config = dict(
    arch='transformer',
    model='sound classifier',
    dataset='struck, bounced, scraped and rolled objects made by modal synthesis',
    train_examples=78125,
    time_shift_ms=100,
    n_mels=40,
    hop_length=160,
    input='log_mel',
    spec_augment=True,
    win_length=400,
    targets=['shape', 'material', 'action', 'size', 'striker'],
    num_classes=[8, 6, 5, 3, 2],
    norm='layernorm',
    norm_position='pre',
    activation='gelu',
    mlp_ratio=6,
    head_dim=32,
    fused_qkv=False,
    bias='none',
    qk_norm=True,
    parallel_block=False,
    inner_norm=False,
    subsampling=1,
    layers=8,
    width=384,
    positions='learned',
    pooling='class_token',
    mixing='cutmix',
    loss='cross_entropy',
    init='trunc_normal_002',
    residual_init='zero_last',
    optimizer='adamw',
    lr=0.00071,
    beta1=0.9,
    beta2=0.99,
    eps=1e-08,
    grad_clip=0.5,
    gradient_centralization=True,
    adaptive_grad_clip=0.05,
    magnitude_pruning=0.7,
    steps=7200,
    batch_size=128,
    epochs=11.8,
    lr_schedule='cosine',
    final_lr_fraction=0,
    warmup_steps=360,
    weight_decay=0.0,
)
Rows from block 3, named by matrix and row number. Rows with one number belong to one attention dimension. Each number is 500 + 50 x the weight over the matrix's rms, rounded and kept within 0 to 999. All counts start at 0. Numbers have three digits each.
# q: attention query (model.blocks.3.attn.q.weight, 384x384), inputs 256-319
# k: attention key (model.blocks.3.attn.k.weight, 384x384), inputs 256-319
q.158:500500500500500500500437500500500429500500500500553627420500500500500500581614500500500431500500500500500500424500500500557552500500500403500500500500500500500500617500500500432500500500500500
k.158:500500423354500500500500407500500500500600585500558571410500500500583583549500500415409500418500500500500500500500500500500605429500500500500500500613500500594500500500500500397500500441500500
q.159:500500500595500500500500500500500500500427500500500500500500500500500500500574500421500430500567500500500500500500431409500500500500425500500500500500500500500560568390500500500581577500500500
k.159:500500445500500500500500429384500500436441500607578500500500500500500500500558500500500500500500500500500583500500500444500500500500433500573500500566500500500500559500500500500557500500500500
q.160:500500500500500500500500500500554500500416500500500500353416500417428500500500500639500500500500500432500500500500500500562500500500500500396435500500500616500500575500500588500500560500500500
k.160:500500572500500500553500500387500500445409603454545372404500500457500500500500500663500500500500500500500500569500500500500500500500411407500500500500500579500500500500500500500500500500448500
q.161:500500500500626500500425500500500574574500375500590320500399429500500500500500421385546500500615500597411588500589500500500500500500399434500500500398607500500500500500500500500423500500500500
k.161:500500500500500500500500566382500444500500500588500500500500500433500500500500500500575500500500423560399500500553500500580500500570500500436552500429500500500500500500500422500500500569429429
q.162:500500500500500500500500500500500500500564500595558500419577368500500500595581500438500500500570500426500500500500414440500592450427612500500367561500500580500500564500500582500500500433500561
k.162:500425500500500442500500500552500500500500500500500500500500399569500421500500500500582500559552423500500500500591500429500500425433500500500500500421500579500500500500500615500500500500500500
q.163:500500500500386552574580500500553570624500500447500500383574500648653500582500626436500500435500500578500572574500500377500619379500500500435500573500500500500561500394500558394351500500500500
k.163:383500500550500500500500500448500500500500500500500500500500500500500500500572500500556427500433500500500608590500500500500500500500500500500444500500500422500500500500565500500500500500500562
q.164:500500500500500500500440500500500500500500500500500500575500500500500417388561500408500500500500500437500500500500500562500500500564500500567500500601500500500500500500396500500500500500500598
k.164:500396500600500500500500500590404594500500597451500500500500500500500500500500500556500500500500500500500500500500564561500500500500500500571598500457500500500500500500421558500500500500500500
q.165:645500500500500500500500417587500500500552500500500500500550500583500500500500500583424500500500500500500500500500500500425500500500500640444500500447500432500500588500575500500500500500580500
k.165:500589373500500500500500500500592598440500500500500500500500500500500500500500500418402500500418500447500500500500422500389500500500428500426500500558500500500500500500550500500500500500601500
q.166:500500500500432500500500500500500500500500500500448500612500500500431500500500500500500500500367500500500500557500500500500500610500422500500500500500612500500500500500500500500575500500500500
k.166:570556613577500500500562500500500399500500451500398559577441595500500500500568500500500563500500500500500382500500500500500500500500443500563500500500601563500500424500500567500500500413500500
q.167:663500500500500500570376612500419500444500500586388500500433500500420500398500377500500500500500500601500500500500546500500500500500435500576577500500500500500500500500439500500426371500549500
k.167:608583500408500500500426659569500397500500423500500500500428500434500500390500500500423500500500500573500500415415500629500556421458500500500500500500500500387500500500500500560500566500500500
q.168:500500578500500500500567500500500500500412500390500500500500575500439500500500500500500615500397589500500500500500581615500446500500443500444500500500500500500500500500500500500500429500500500
k.168:500500571500500500500500574500500500500500432430500500500500500500500573441500500500500575434500500500500500500424500500500500557500500500500500648500548500500500500500571500500500500500500592
q.169:500500500500500400500424500500500621500500398500415500500500500500500500500577500500500500500387500500500500423380500500500500395500500387500569440615500500500500500500500500578574500500500500
k.169:578500589500500500569500393500500619500430575500500500500500667500500561500500500700500500500362500425559500500500500500683455500441500392608623500625577500579420500500500573500647500447500500
q.170:500500500500500500500500500563500500500500500500500583500362565500500500500500500586500500500415500500544500500500500500500433500500500500500500500598500432500500439617500500389566500500500604
k.170:500500500425500500500500500500500500500426500500500500500500500500500594500500500500500500430500500500500500500500604500500500500500433500500500500500500500500500500500500569423432610500500589
q.171:500500500439500500357500500500573500500500500500500500500562500500500500500500500500500500559573500439500500500500500500500500559585500500576425500500500500500500500500500500500500500500500500
k.171:500500403500500551350565500600500500500555563412566500500500500500500500500500500500419500500500500500500500500500500500432500500500571500447382500500425500500500500500500500500500500500500500
q.172:439500500500585500500612399500500330439500500500606445436631396500500500500500500500443500500500573500500500500557500500500399580500641500449418500500500500430500500424500500500500500571500500
k.172:347563500500500500500591500500563440500597500500595500500591337560500422500500576500500500500500500556500500596586500500442500500578562500500389500379500556500575500563424439500500500500500500
q.173:423500618500500500553500500417500500500500500500576500500500450500500500500500500500392500500500573500500500500500500500500500500500420500500500556500500574425500439500500442500500500500582500
k.173:500500500500500438500500622419576500500500500500500500500500427500500500409500414500566621500500500607408500575500500500500500500500500397500500500434500570500632500438588404500500422500500500
q.174:500567500500500500500599500500442500500500500500409500656593500580500500500396630500500627500582419500500596500500500500500500500500597500500500500435500500500500500500500368500376500500574500
k.174:445595500422447500500500572545421500500500500500500500563500413593500500500398579340500500500687406500500618500453500500500500585568591500500500500500500500500560500558500399500307500500555584
q.175:500500500557500423500500500500500500500500500500424500500500500500500500500500500598500500500367577500500500500450500500500646398405560500500500500500500614500433500500500500500500500500500500
k.175:451500500500500500500500594500437500500500446500429500500500409500500410500629500500563500500500579500588562584500500415500500500500500427500500500598500624500500500500556500595500440500500553
q.176:575414500420500500416559500500500500500500500658500635500500500500500588558500500500500500500500500382598500456500570439405500500500500580500500500619500366500500429500500500500547500500500500
k.176:550500500418500500500500500607500574500611500500500500500500500500500500500500500500350500500500559400598454430500565603500500611500500500500561500607500500500500500500354568500425548500500582
q.177:500500500500500500600437571404500603500500432500500500592429552500500500500405584500500500500579444622500584500500500500500500500500500500600500500500500500500614500500500500564422439500589500
k.177:500500500500438583500500601500500500560500500500500571500500500500500500500500500500500500405500425629500569500500500500500500500500500500500500500500500500428622500500597449500500500500500500
q.178:546405500608500500438500359500420428500569500500580500384500500370500500574580430500575500500435500359500418416560500500500500604500500430500500574560500500500393429500410500500500587500413500
k.178:500394606560500500500500362500500500500500500500551500500441571500590500611554500500500500557500500371579434365500436500428442619500403500601561500500601500384418500432395562500500605500500500
q.179:500500500500560500500500500445612447500500434500500500415566421500500500581500623417500500653614500500500500408500500500500500500500607500500416500428500561500500500500426568500500554500412500
k.179:500500500619605500500500403500500500500500500500553453406500500500500500500500500500500500500500500500443500500500500500500428500500500500500500551432500549500500500500450431500500411615500500
q.180:500500439500411500500500420545500500500552500500367500575500598572500438500500500409563500500500427500500500500431500500500500417500570500564500500562615500500500500500397500500449500352500500
k.180:500500500500437500500396500500500500635500410500384500500411500500587431500500500500500438500500500500500597500437500500640500500500500500575651457500500500500500500500354587500500579500610500
q.181:500500414500439597591500500500500500500583500500411500592500500589603500500500625500500500500500500566500500599603435432500563500500616500500500500500500500500500500405500500500429500500500500
k.181:433500500500500500391500584500566500577611500500500500500500390591500380500500560500565426500500500500500585500500500425500500500500607431500500426500500500500557500500557500500443575500500500
q.182:500500500413500500500426500500500390500500401500434500625500500500500500400500500500500500579500500500500500421405500500500500570500500500500500500500574500500500500500500500500500389500500500
k.182:593500500500500594567500579500500500500500500500380569500399500500500500403571434500384500500500500500500404400429500500500500500500500500500500436549500500500500500500413500500500500500500500
q.183:500500567500500500500554500500500424500500500500610500500609383500500500597500500500399500500574500500500500595593500500544500500424500633500416500337414500500500546445573436500500422500500500
k.183:362500500500571500389610625500500429432500572500500500500500375447500412500500500419500500500635500500419500592500500500420572500500550631353369500351396587500567500572500400603442500500405500
q.184:500500500407434500500391500500405500425500500566500500571421642409500500436500405381602500500500500419500500354500500500500500500500500500500585500570500408573500449553500500500500573500500500
k.184:500500500500433557500500436578429582500500608500500500431500583500500585576409500500446500500417500500500500389500500500500439500500500500577580500500500408500500500500500500500500581500500500
q.185:500500500500500500500500500500500500500500500588500500500500500500500561436500500410500446591500500500500500375500500500561500500500500500614500420567443500500455500554500500560572500416500554
k.185:585500500434500500500500500500500500549395500500452588500500500500500570500500433500500500500500500500500500370500583500595500409500500500577500500500500587500500500500500500500500500500500500
q.186:500591625500401562639441500500500500500500500500500500500409500430500622564500500500587500500437500500500500593500500500500500500500500500500597500401500500500500500600608500424500450500500500
k.186:443556500500418500500500500393500383500500500500500500614500500500500500604500500500500411500500500571433500500500500578500500500623500595500500424500500428581440500580626449500577500500500500
q.187:620500500500581500413605388610441449500500500500500500428563500500500500500500500629427500500500429500500500585420500500500416500500614500397500566500543567428500435500442500500500500611500500
k.187:500500500500586435580500500591500500500574500500500500500500422500500500500500500500385500500500500500640500500500500445394500500500500500500500500500500500439500500500374500564433500500500500
q.188:305500500500500500430500433629500380500500500407500428630585415566500500436564500414500588627500500500500432500500500500500360584500500500571438500500555500380500500410355500577500500500500554
k.188:500500500500592500500500500583500426500500415357579500500500500500500500500500500500500500500608500432561500500500500500500429605571500500500500500500500500422563500500392500438404500562500500
q.189:500500500500500500500500500500500500500500500500500500417500500500500500500500422500500500500419584500500500500500500500500500500439359420500500500500500500429585500500500500429577500500500500
k.189:561500500500500500588500628401636500500565500500500500440500500500500500427587427500500566559433606500408500500627417500500500500500389500500500500500500500500500500500500500500500500500500500
q.190:500500500500500384585368500413422582383500500587547500500411571397500500500500383500658500500384500500583500500500500500500500408500412500500599500585500418554500500500561500500561594438500456
k.190:500500552500448500500500372438500500500500595578500500500500582500500576550500500500500500500346439500500500500500500500500500500500500500607616427500500408500500500598500500500619609500500500
q.191:355500500500401500500615500500559658567405500500500400440577500587577555500500500373500500438500500500437559500614389500500651413443386500500500500500500500500500582403622500500500500500596452
k.191:500569500500500500363500500408500594500500500500500560500500558500500610500415500500567500500500500500421500575500500500500500413500500500500500500500500500500500566500577500500500500412500439
q.192:500500500376500500500500500500500500426407500500659500418500390500500500581576500500500500500602500500500500413611500380500500500500500500600500567433500500406598500500382579437581500500500500
k.192:406434500500500500500413500406500437500500500500576500500500380500500500500583500500500431500606500500563500404500500419500500500500551431500500500500500500500500409500500500500500500500409613
q.193:500500500500500500568500500500500603500409431609500500500500500500500500500500500500500500500500560500500500500500500500500582391500590500500579500500500500500500579500500500500500500500569500
k.193:500500409650500500500500500576500500500500435573500500500500600556500500500500500500500500500500500500500500586418500500392500402432500500559500500575557500500500613431500500500500595500500500
q.194:608584500500500500581445571500622500411500500658500500500500500500500500431500500569500439500500500500500590401366424500500500500500500500500576415500500500500500555500500500500542588500587418
k.194:500500500500500500597500500416500500500500500594500545440584555500548500500500500500582418500581500500661500500500500457500500500500500500500500500500500500500500500500500556423500500614500500
q.195:500572500566500402500500500500500418422500500500500500500392409445500500500500500500500563420500500433397427580500500603500500500409500500500500500500500571500500412500500418500500500500500500
k.195:561500603500582378500500366500500605500500500500500558500500500500500570500443500500602500500500387378500500584500500500500434500500381500589500555500500500500500500500500452500500428500500500
q.196:500500500500500579500500500500440409500500447500500500414550441500500416500617500500500438500500444500604500500500500398500500500500456428600616500500500500449572417500500597437444500565500500
k.196:500500594420500562500500500500447500500413500500500580500500500500500500416500500637500373500585500500500500428500435500500432500500500500500568500500500500500500500500500571500500500500500500
q.197:500500500500500500500559500500500500500500500500500500500562500500419500500500500500500500575500500500500500500500500500439500500500500500500500500500500500416500500500500500548500500500500500
k.197:500591435500500500500373565500578500500500328500500500585376441427500416500500500363575500500500500576500500500420500500500500578500500394500500385500500500500500500500592448664571500376431572
q.198:500500578386383640598398500500650557598500377500385500402564500688705500500428566500500369500500500618500647427596387376548665408500500500580620441500500500611500586500500500398333500369635266
k.198:564441566500500574500500500500500500602500500500500500500500500500609444500500500500500343500500500442611500500584500500500500500500500500594500500500500500613500436500500500427500500500398500
q.199:407500500500373377500500430500500500500500500500500500569500500500500595500500500500500500500500500500500500500500500500500431500500500500500500500500577500500500417500500500500500500429500500
k.199:500500500500500386571500399500500601438500500500500500573500574500500500659428500500581500500500500413500500500500500500500500500500500500500500500500615500500500500500500500500500500500500500
q.200:500500576500500500500579565500500500500500500500500404418500500500500610500500500500500500500444500500500384500500433500500500500421384500500500601500500500500500560500500500500607369500436500
k.200:500500586500500500500500500500500500500500500500500394500500500545500500500500500584500500500500500612500500500500392500500500424500411575500500500395500500407500500500557561434584406500398500